{"train_examples": 195000, "mixing": "cutmix", "residual_init": "none", "decay_fraction": 0.4, "adamw_weight_decay_other_params": 0}
Rows from block 3 of a small image classifier, named by matrix and row number. Rows with one number belong to one channel. Each number is 50 + 10 x the weight over its row's rms, rounded and kept within 0 to 99. All counts start at 0.
After each channel's rows are labels from the 100 images, of 14976, where the channel reaches its highest value: "strongest on" is what is common among them. Only what is clearly more common there than usual is listed. The data: flat shapes of many kinds, plain or patterned, on busy backdrops.
# convs1: 3x3 conv (model.blocks.3.convs.1.weight, 64x64x3x3, each kernel summed), inputs 0-63
# convs2: expand pointwise conv (model.blocks.3.convs.2.weight, 256x64x1x1, transposed), outputs 0-85

convs1.11:64 34 31 54 51 64 41 27 53 51 51 41 59 54 35 44 49 43 61 41 67 47 52 50 60 66 45 70 54 37 55 60 46 47 51 44 61 46 50 43 68 51 65 53 62 49 53 36 57 55 47 48 55 47 57 73 37 36 44 43 52 63 61 42
convs2.11:62 55 44 47 64 57 49 56 49 62 61 57 47 56 35 59 41 44 36 37 37 65 54 51 72 72 48 64 41 59 50 54 42 66 47 39 37 53 71 52 36 44 55 55 55 50 67 56 48 50 50 37 56 61 33 51 52 52 37 71 57 57 63 41 51 62 49 61 46 55 55 72 48 53 37 38 46 88 42 51 51 51 56 42 57 44
strongest on: ring

convs1.23:42 40 43 52 50 40 49 35 69 54 54 49 63 60 55 46 51 50 34 48 55 35 50 42 35 74 62 50 47 54 43 27 42 27 39 42 53 46 63 41 47 32 49 48 48 48 45 37 45 39 51 57 62 53 38 52 46 44 56 43 39 69 34 58
convs2.23:50 47 45 51 43 65 61 55 59 38 45 53 43 47 52 64 42 65 41 50 70 64 56 47 74 65 53 48 50 55 27 51 69 56 48 58 32 50 44 52 52 45 49 43 46 62 85 42 57 55 63 63 46 59 64 52 53 36 58 44 56 57 35 50 38 48 51 36 39 33 54 53 48 78 57 56 63 58 34 65 64 45 53 50 57 52
strongest on: count: five; heart

convs1.34:47 61 47 64 52 63 35 65 67 29 39 33 42 41 40 53 38 41 51 59 53 43 58 40 43 58 57 60 50 62 46 28 47 36 31 51 33 43 51 46 39 44 54 40 51 55 32 39 49 59 55 53 58 49 61 38 43 55 38 51 56 56 36 55
convs2.34:39 47 53 78 40 65 44 30 45 43 49 55 40 37 58 39 56 61 46 37 49 51 58 50 60 41 63 70 48 51 47 42 58 58 24 48 35 52 50 45 52 47 38 47 46 43 55 43 41 43 30 69 57 57 70 57 63 40 53 58 14 47 50 58 38 44 50 17 49 42 61 45 48 58 56 40 43 28 51 56 41 57 47 61 56 43
strongest on: count: five

convs1.10:39 43 35 56 46 38 60 49 53 47 55 47 44 34 59 41 54 49 38 54 51 24 57 71 31 33 40 50 44 28 53 63 31 50 37 40 54 48 38 48 55 31 42 61 51 31 52 48 46 49 47 49 44 42 52 58 38 49 54 47 61 48 59 41
convs2.10:50 36 64 63 53 31 57 66 50 29 58 55 51 45 47 73 71 44 39 45 60 48 47 37 48 56 57 49 63 50 61 69 59 42 54 57 59 54 51 43 54 38 43 55 49 47 64 34 71 57 64 39 23 40 46 50 40 29 37 54 56 43 49 42 54 56 54 66 47 46 39 43 61 37 66 66 38 51 46 58 46 73 56 59 57 53
strongest on: count: five

convs1.8:57 42 46 44 63 47 29 43 39 46 58 52 43 39 44 54 36 49 59 37 37 44 50 29 47 47 65 63 31 52 38 37 54 28 49 56 49 47 56 46 53 33 63 59 50 40 56 18 49 49 54 59 51 40 46 47 39 35 50 44 48 52 46 56
convs2.8:45 57 30 58 47 31 70 57 52 25 35 44 43 34 44 57 50 54 31 46 42 59 49 48 48 61 64 57 50 56 54 43 57 48 59 46 44 51 50 47 37 57 62 56 51 46 79 54 51 52 68 46 49 65 63 36 45 59 41 41 42 40 43 56 33 43 48 64 35 74 50 44 41 61 58 41 45 49 43 41 63 62 59 40 50 57
strongest on: ring

convs1.60:46 41 43 68 56 36 54 55 54 54 55 27 57 39 38 58 54 61 51 63 52 47 61 56 44 30 44 55 42 40 48 40 62 53 56 45 37 65 53 70 37 42 51 47 45 50 24 60 55 53 58 47 51 55 51 46 38 50 49 52 54 19 56 57
convs2.60:62 55 55 37 59 71 48 59 42 46 39 55 34 46 56 63 50 46 73 45 68 31 74 61 39 44 50 33 66 42 39 44 55 46 54 45 55 50 42 50 51 50 50 40 65 50 34 41 56 47 56 78 47 50 70 54 49 43 41 58 49 41 50 55 52 62 37 45 50 51 29 40 42 44 66 51 45 39 60 53 54 54 56 60 58 45
strongest on: count: five

convs1.44:50 43 44 39 50 49 35 58 61 50 52 46 45 35 64 44 62 40 43 66 46 39 58 68 57 60 46 50 61 22 52 60 37 62 58 39 55 45 47 62 61 37 53 56 53 50 47 71 35 64 58 51 65 49 66 57 47 40 51 49 35 57 58 40
convs2.44:56 54 52 46 36 40 47 54 57 57 29 56 36 62 48 61 62 49 44 48 66 26 58 29 58 53 45 60 60 55 52 44 34 29 52 46 41 50 39 44 52 35 30 44 45 43 45 55 60 51 72 50 41 46 74 44 54 45 61 58 29 44 42 55 50 52 57 46 62 38 59 49 59 45 69 49 57 37 48 54 34 38 42 61 41 59
strongest on: count: five

convs1.39:56 45 48 40 56 55 41 55 53 46 41 61 72 47 57 43 53 33 53 47 40 43 64 49 45 59 34 45 46 33 40 18 49 40 46 41 41 52 43 64 56 31 65 47 40 46 44 56 40 30 53 46 65 61 46 60 45 46 49 60 35 47 48 56
convs2.39:50 58 54 41 52 84 37 41 48 53 58 36 50 55 45 28 38 51 35 58 47 52 37 42 48 62 46 47 79 66 40 53 52 43 52 49 58 58 49 49 45 61 48 50 39 47 34 58 46 57 51 59 46 52 49 52 49 41 29 54 52 44 46 52 55 35 76 50 54 51 58 69 59 58 42 49 39 46 68 36 39 43 44 48 34 32
strongest on: flower; largest shape: flower